{
  "arch": "res2net",
  "model": "self-supervised image encoder",
  "dataset": "fractals drawn by 1,000 iterated function systems, in grey",
  "train_examples": 295000,
  "image_size": 48,
  "crop_scale_min": 0.3,
  "horizontal_flip": true,
  "translate": 0.12,
  "rotation_deg": 5,
  "color_jitter": 0.4,
  "method": "simclr",
  "norm": "batchnorm",
  "hidden_act": "hardswish",
  "depths": [4, 7, 7],
  "kernel_size": 3,
  "stem": "deep",
  "widths": [160, 320, 640],
  "projector_hidden": 512,
  "projector_out": 128,
  "projector_hidden_layers": 2,
  "temperature": 0.3,
  "init": "small_normal",
  "optimizer": "adamw",
  "learning_rate": 0.0027,
  "beta1": 0.85,
  "beta2": 0.999,
  "eps": 1e-06,
  "max_steps": 1800,
  "batch_size": 128,
  "epochs": 0.8,
  "lr_schedule": "cosine",
  "final_lr_fraction": 0.05,
  "warmup_steps": 360,
  "weight_decay": 0.4
}
Rows from block 2 of a small self-supervised image encoder, named by matrix and row number. Each number is 128 + 24 x the weight over its row's rms, rounded and kept within 0 to 255. All counts start at 0. Numbers have three digits each. After the name is the row's rms in percent of the matrix's.
After each channel's rows are labels from the 100 images, of 14976, where the channel reaches its highest value: "responds to" is what is common among them. Only what is clearly more common there than usual is listed. The data: fractals drawn by 1,000 iterated function systems, in grey. In brackets: how many of the 100, against the usual share in percent.
# c30: last pointwise conv (model.blocks.2.c3.0.weight, 160x160x1x1), inputs 0-159

c30.102 096:131147124090148154139091133120159157140139155133135124168109161156146085165093159170139152156131149168163146095125111105115150123134143145131132157120139148124107157092148119113121131108089161147120094133087128118131108178137093148130084124152113173118112121135128200121089155097125110099123154141117172114112127126110134138096099123106138107113156106138138122067127097111117101203153134124105116099126106168107119148124114159111126128134135099135180114118111169115159111140132148
responds to: sparse (68 vs 26.3)

c30.127 099:135136158133152136146139193128114116147142209134144144120114122101160106120164142102123113120123130143110160160093139105172162124062172116183163149147142125082181168099112156127115119142102113115097127136082150114160155117128110100103088118108137095101103133139152112108164102152108150103148122137145126112083153159147119126116131147109143110109122164126116103123093149086138104146113130152157090133104137116139096143129158132132126153116130155121123127142157134137101133152097091
responds to: dense (39 vs 9.7)

c30.121 112:084117112103159097096158164116080111115114172075129112098127091108168110115141096072086132098121107142138134064116080113145164128143102119115095096135060147127103090139141130087118108131150079124139124122135094102124092115163133099096129090134112084126110139082142133108130112109110112132108103120094096113128103119090103117126108157127150163174069142116115139124121119127131142153130130138145119152139132124121105123124115105136126093124123130158116111148100145120127118099146129
responds to: dense (40 vs 9.7)

c30.0 102:124103131105149120126160137097093104125094134094115104120153105088137158148133109117112089133121119121138121133112095100136129153138098079105095085127111073100123130128106142121103120138133064096122129126129101105113108137120113105109092101098101084116131153092142123127137100078127110119092107115128105114099112139126074107140135145127165172174079116122116123154082119093118119121166123116126114146162133151091111099084150119136125124083122113115119120150060123067118138116131115
responds to: dense (28 vs 9.7)

c30.146 080:122153117182086095112076113156116094092153113111118136129131131134115123094107169134077101154149112116142110123135135123152182170121140114160132086127120116192164120164082132101152119165131153126116140136111104111122137125145116164084101115100155111116164143102171117095140134119124164121144121149113129117114165108131100152160144158176170152167109117106085128147102147143130124151087114174120159158114110153113115109140108156111116110115133126149090119121168125115115117096121125
responds to: dense (26 vs 9.7)

c30.37 091:120152120139128096119146164131102121137171175117116128120123125118133090149174135103086110122127136164105141100078165109143124112112135117160125145088145107095163141141120123158101152130101117114116135131118119148121144126133092127126099116083107150060111121120143075106139198194137104163074175123147100113139124098142091079132131129134139128130096168091127095127133150115123142136098134136138147153124094126171152100118152098146127105107138147176119137143135130132103139108112100
responds to: dense (55 vs 9.7)

c30.157 083:123126155132106104067138167132107142152135146172140133132124104117112107122117143128131093137142144162144164159142138127158133121083165165150127147084173132163155187101124133126117101089120137122114133129125135143150141114110102153111136142074089112099073115164106096147078121111089115113154122108136087130148112130144078103122151105083098094107109108103168110082118152116127137165140112132118142120135117152182120092119106119134107143085111145102138169132142138152108150133127113
responds to: dense (33 vs 9.7)

c30.131 131:164174149138112144121136103190149154170152103161148141132139160128088158126072144166157119156115141129083124197122154150118122099146136145140173166104159100129125153103082126137110117143094124097127146118093160164159144087130087164125128123117112161136140114162124128139114161171152122162166146113148100134124142151159117115138123140125124133147175138125120137134118137139124146112118157123141118118101136150141159122140128147096123130118134152157099149136177174158105134089087148
responds to: dense (68 vs 9.7); dark on light (63 vs 30.8)

c30.115 117:121109134150148125107142142107139152137132128131136119125142112134125159125134135138133106119134123132109102135111105135136143147168091093095115081152126137134096074159126121105168095106163155184151121113198125123063128137122165095144113161140170130130191152069112164100158113116131098107125094134105178107135088097099154154154151126144132150137108151156124170146141120117160112136131132128156110151148140136122088153097155104113149136157090125131121128118131116133141084157143082
responds to: dark on light (100 vs 30.8); dense (27 vs 9.7)

c30.74 095:105105166152135119138148147098066129113150117126151164153115130078169138117121138088066135073154085149132142088100149150178165150118137158157119137117108082063143152131123170093100132122109118098084152119112133144091097084129143105102156115090103155130127122112152069135154104142115143121131135115110124126099120124132115119121102125130104148180134114124115160140115127109119124129101127147101106149128101117154124097112098122120127144079106108122148099109142151125150136110125146
responds to: dense (42 vs 9.7)

c30.116 081:132158131135134156140090120169159132169137101145122099147104156147104101168110119176187162171132168126125140218102176148144137115122126129119131135115161120125130141074077143117131177091095153124079134123097159150179154097116118130137130137133149130125106089149148109132132131153095130134118126110138130135137125127157101095137136092139121113111151144099176126107132120108160129131155145153120142115149137163106185149121115105108142139128159153130112137126141158126151145154149109
responds to: sparse (53 vs 26.3)

c30.107 095:111119130125127102149138137163126164141157133115135152139136121127122148113145139109112135104129112160100117084105091172131136147160078107108123061085059085074122090149091145084123126157160111127092108122163120132083112127148126112122115107118119110157147123104131136137141094146133118136102095116078153149116131080083120133147110123142145128147075145118097138143121147076153130124095106142133102167156135098130084125135116109130151132107134118120149135082102084150134144132115097
responds to: dense (44 vs 9.7)

c30.138 112:163152104145107157143127123161134134193126089155136128120127137167110166179133091147149175175129180109119113163162175109134129112195134181113120108127153115114160141074096122154127126138085159115149161135102117116142138101155093120137149139097097108128139143157161124168113139135117146101141118121152117131143130135138144140112143116137100123121135097128138105115130128132058105116139169106091130133113086111116122155139086131158125102135135127131110092109086144116112120110095123
responds to: sparse (72 vs 26.3); two maps (64 vs 25.6)

c30.99 079:136144137150145155073129141137083148138134130146124118124108113122157155161124134140164153177133142152140167181123180112144135107062139141149115159136189142129130184119111159133138149110107156160129114137131140093161183128115134077146114120081099119117110175157128108146103134140131100089148173120112144105110145184174115118129132112127128120083177096147129111097130132137148129131146168116146123103099128171124140134118150126117112126129162109122136123150118146096155144117135115
responds to: sparse (64 vs 26.3); two maps (61 vs 25.6)

c30.126 105:083100084133154116121141168072111099098141196120151120137131104139146108124172129127094139080151103172119158068109132120141146130112143103086122072123099094116145089128123112113134134154122113103134146166115076108074055095132129130094144122108116132102099104116117122121141141135121105146076094126112138135116142089102122114149155147123145121178076132116111133111139123145152135109136128108136113152134122115143094130111130094093121158112104114107122146145112116147132137128117123
responds to: dense (39 vs 9.7)

c30.46 094:086112157082190147098154157110102111101128171129153126154141067055138118144118065109126094086131104122113108161107095143149108123107128116114121104156139119135104092153116120085134131095134109145114147137111115151103105083105097093139125130094105112108111109103135146090126117104098093096130114091106114077117106124118085116111118116094143138124142129082084136118093140104112104141120112170148143117133120154139104100116121129128148134122108146122148124132152103136102113098138102
responds to: dense (36 vs 9.7)

c30.54 099:102113146157137120145113156100081087138162138143122118119121153095157141127130138122116087115137094119118103129092153129137154120129150085137121144073149090117143134107138129067064132124102072048122130138129153109128101104128107063116124122086102133156114146136116099107124131115123146142097156138130089126115117128157069125111127137149139132152150161095129138123085150084135130135130132122133153133118142134128114068077152120149138149113138109118150125104099145134109103094160102
responds to: dense (35 vs 9.7)

c30.42 093:078103137146132135113120126083124112089129140106124116133132109140128138117137126115083110133168122131130111063108119141154163155092124141144129118130076097169131116157098123073112104122171105144126131090158120117102116117152151111091127142119134121137155126085143116103147129132144110127140121132050151139101138100116117132136109095151116072133081068119124152126114147163076094149103148154084135130102070113134087125135095138121129094125128133144095118095155117125121110107100137
responds to: dense (42 vs 9.7)

c30.35 088:089120151115146151101159140127104093131155177111154149126136106138125119124117132128083114104135119176108147077093135124157111115098159150112139115119097101083135130132172117105107118106116069114133146154127151142072121136141131088097120113125098157137127096098138090091094129123102118137141143117113089112077113126130105113115118137127164176180116144105128101118133177085167179142106097141152131144099163112122116125110085162140135132111118092136144177145128126120110113147111112
responds to: dense (25 vs 9.7)

c30.141 089:163153152108080139133103123164103121148155159156142104133128132139127124152093134146145122191132151146132138145103160154122097105063127104148142167153150132105100181095137117117141161106094152104147127117117149137166162135119065117141128125095118116110085128125114123116131159162134129131147149110126120136125139190159160135119104141136110094083180108112129066116126112131084106130123167116131143111135148153123161138136139099105134128147165140108102113177163151159115132148127140
responds to: sparse (77 vs 26.3); two maps (75 vs 25.6)

c30.140 090:123139117138102126128160133141146154130127130123106116089142119149138136136136132141133155131084131146118104098138103112162134138153081098121080106101095133121125112171079130097167111136162119134139095128188089130090110101128180127132135109139141077139205150105137132143080099106116135073111134130105146127095145089108128121186087118140132134147094105114125141144093126093116095113123098152101119096120134114117123117130093129142130103103127143157116099096081089113162136132108105
responds to: dark on light (75 vs 30.8); dense (31 vs 9.7)

c30.28 077:143142120189112145106167120159099170152135112159102115138160123095142164114140111162106144161094140136113162164088124103124107120152134109124149152134178117134135159092095158074144067113117126122153113098132119105172128108148111102157128116113119114122139129152128071116135129115111107132122115155129129109144103165133088095124114143136109120144156150091160120144120084119152166106180131106139134143149134160098184111152150114114125126126141129121107143148077185116144101115120152
responds to: sparse (69 vs 26.3); two maps (64 vs 25.6)

c30.142 126:153145127145133116150121093138117147149129101160112109088126152159125137172113125149117146125107134127150106136130127117158142150142141094127119158117143127122123125124107163134144126132107091119121114138157122116142141110107141130142101109176154120132152184112180096115101096155098159140089112176141136153081146139160139099154114126176147121116139156127116135176101161070162122124130109172144132140146134141100145130088132122223117150116140107184142138127081115107104157157108089
responds to: sparse (62 vs 26.3); two maps (59 vs 25.6)

c30.120 087:097171115079154131092118120104146107150120118134109100085131116098116133110125070120113100150108131099151104145122150111079091108146162135138124172149197128131078152131139125087164138069124149092114111118147182118148162132114135106133125139130128103078087143158101136118141112120119108135103140122182100098126115163148126137100137123106134182125117139127137074128116134119100159136113124111122101139122151147119133132123111114124125113156152099114161148108079139094120148142173120
responds to: sparse (56 vs 26.3)

c30.96 102:129133159057172096133129141114042110063140180162148140131112100112141116140129123113114125098154125141131124174114124105147139084104157138165171143176143136086119152158139106120116121087158124120120154117115158138123157119125118072134086128136120136126101120136131139155140117120157091135158163128127127112139114151133128153083087095098137117094125123120140076115154139090144105182101129125106099122128100138160084135147118126145137141116129130105150114114122123142129133131147099
responds to: dense (25 vs 9.7)

c30.85 088:144168116140132155090109144128136145129129097154089122121139153108118117110129120127145126115072116087096094141118103147106123109135128117157127185174172141140110157198154105073182090096145147117155177145131137126150140089113156131160106134111133118072151104129104118105140086124080118105091125099144170094167108150121145153111156092116110163114126128132107145134160119126128133130141136129143129100131166144095124175098148129133127150144139116126084140128115118128144109115167123
responds to: dark on light (100 vs 30.8)

c30.82 126:117099096086143090087134148105078101099089167099142111117163065082175125109161076106106099098118101148155093107133095116098124115123064124086091094112074100161104109127171075094113126093164081108123126118135082118132093105131121133132123116121107130129092104118139145125105146093128122111129106133113116113121121132095128111109121135110131135155111125119141111084130102145109121133148118136104133143104116121125160124110109114106113115103126115100108104126138122117117123100141146
responds to: dense (28 vs 9.7)

c30.143 088:105094143121126094158131122094110122099162133115131131126086087113117134141126130115095134085156122163117133102095097107129164128145084124123094105121087112134108091127102162118160117153148096135138153137159134118115100133147144101118117134119126122156155123107143128135137112115130116099142129154075109120099124115121105122148087105128094119140099069136114161153093137081059108140108114131114139124137100115121094127090070147165111115101076149141140075078125082113099146103131100
responds to: dense (29 vs 9.7)

c30.20 090:136133160101171118121155137130140145131122156116158104147113138102136086135114151130069100114130108137136121093098114178119138125107137106136155115094081106108158120146103162122104098144123093127096138131194150089086126123150117122115123131119152087142149145125144106130161096125096125129082099158072139121121140116121126088156111133175119109148083097140134128160129181123102074103089111130123135147101103132161102151118093094106131113123145129119097100123126082128109111129111081
responds to: dense (45 vs 9.7)

c30.103 092:122113161088155118106171188122090105137132170124142141141167093143178133136174077104142115085122108141124135126142107171170128143098140145130126145137114144133140128127180152100130139167161135133125126084133146127122128116141106089113107121129135132150100110098172137135104101115159154123113127140092118145126145124109086111124112142174101114162127101119112130132121122119124118080120157130105174134109110071166137086147115121138104107111072129157123081099119112126125100099111173
responds to: dense (43 vs 9.7)

c30.150 107:116110130114164126122137162080076146134133166113139130143111120125132157139134125099106129069139087160092133077085082119174151130130116146100132073075068128108127090146125147125119102134137107105122100134128120107084077136122155086083100134124146112123096126091133116118138090139111116128097086145108110120111119111129119085121122143126151156168101123120121145136109152096123114102099089088133154148104133110144091098109096134145144146099125117141129120119097131104098139094129113
responds to: dense (48 vs 9.7)

c30.117 130:125099122137149132138152163104130153116139129107110137125141109120144133099160132124133127103115117128114119097109079134126153105157065126127107083130095115120123079125099116077125102113154092129150122119146086119085091138133126111103125122083135088154148126089127152119141077093088089124083101145117144092129111098100109116124114144123160169137102128111119153131106097125171139117137096107176136140170144099120120107096170095130161139130092142119085143138108100109125087087169116
responds to: dark on light (76 vs 30.8); dense (30 vs 9.7)

c30.91 123:099140139068166117099143154131147140114132166132142084110152102116155155105121101097144107094095117110120098147111097145144138126148078117138118127147091135116119103159142082093133104108157132124099166124126089127100129102145113104094116134107119099117139111089119137103149105089108134121110076138118134105130098092108107104120149139132150134122071140134063130134104142121159136120115071124164142150147181110131094091092150140135153138112095142124114140126154073122131092090124135
responds to: dense (33 vs 9.7)

c30.17 095:134183142092129123096128088155109128132106133186115097099152106145110156125152084138184111127096107104115138189145158103103122095121171151124116151173182155117089148141121121108166128081120191126149139119117139154135178098114134120145146108138128146165128136131132108148125121113134093147167136106129153097154152130125091120098115114127116142153148114102116128152136133065103109133108134109121109146182115135131152123142146139160114139117098110104177118124124117105135154101136112
responds to: sparse (85 vs 26.3); two maps (75 vs 25.6)

c30.33 097:154136126094120142093122130108125115132114148148128115093159111147104115135146106148145088151106139113158133120145150121108093142120149109160111127154154161121092138141168115094123143083122133088089089127123126111146148122105133119128092142096085138101094057111098097083117151128092102148110119094143148077093117148144116113131128130111143107139166162084156112079099130097165160118146111126183138121146161153106125106099158111141090147106121133128121165140113173098119106091138112
responds to: sparse (76 vs 26.3); two maps (66 vs 25.6)

c30.38 094:118110157132114125134143148106110153108122195095100132116135106156154137142166128096105133107148108142137151085103070143129115140135104155123090134091055129079127085164077157147138096121133133138131126155147122102114102120157134118111104100134138091156138144117109122130089124151147148101127147154099149120102132081117150126146142097156120128148096093136120150121105097107053101102136114099106119146103109110144100136159087110139122087118141106141138138086137081116138108125136125
responds to: dense (41 vs 9.7)

c30.125 096:097114137091176105101168167107102124103148162087164130112177060119126150125096096089113117067117134122120096114152097166136148097132116115133127113148108135148093097186166093076099117100156128153111108096177139134107127126125134130124116097077143109161128141133112157106130124118107127127111103119160101100102141115122120102101115156164123120126127130114133129124080147152148136154111100130130158127131149133118113136107151143087142144080122151129147121120147117111107083125155125
responds to: dense (43 vs 9.7)

c30.153 108:117117154117137101136152135103099093121115202144140124130119101060148087135177145130093106111127114145128112146099100147146139125097180114147158152148180128104142188108109134130111140165141114109073121120084146095124176132127109095129097103110114143108092143092133074093134126137129163145131148143144099177082129152132120130120131137138144127106135144095120081108103126083127163155094143125127124125111138154119114123100148138109136113082132109136128152106122129107095117119124122
responds to: dense (32 vs 9.7)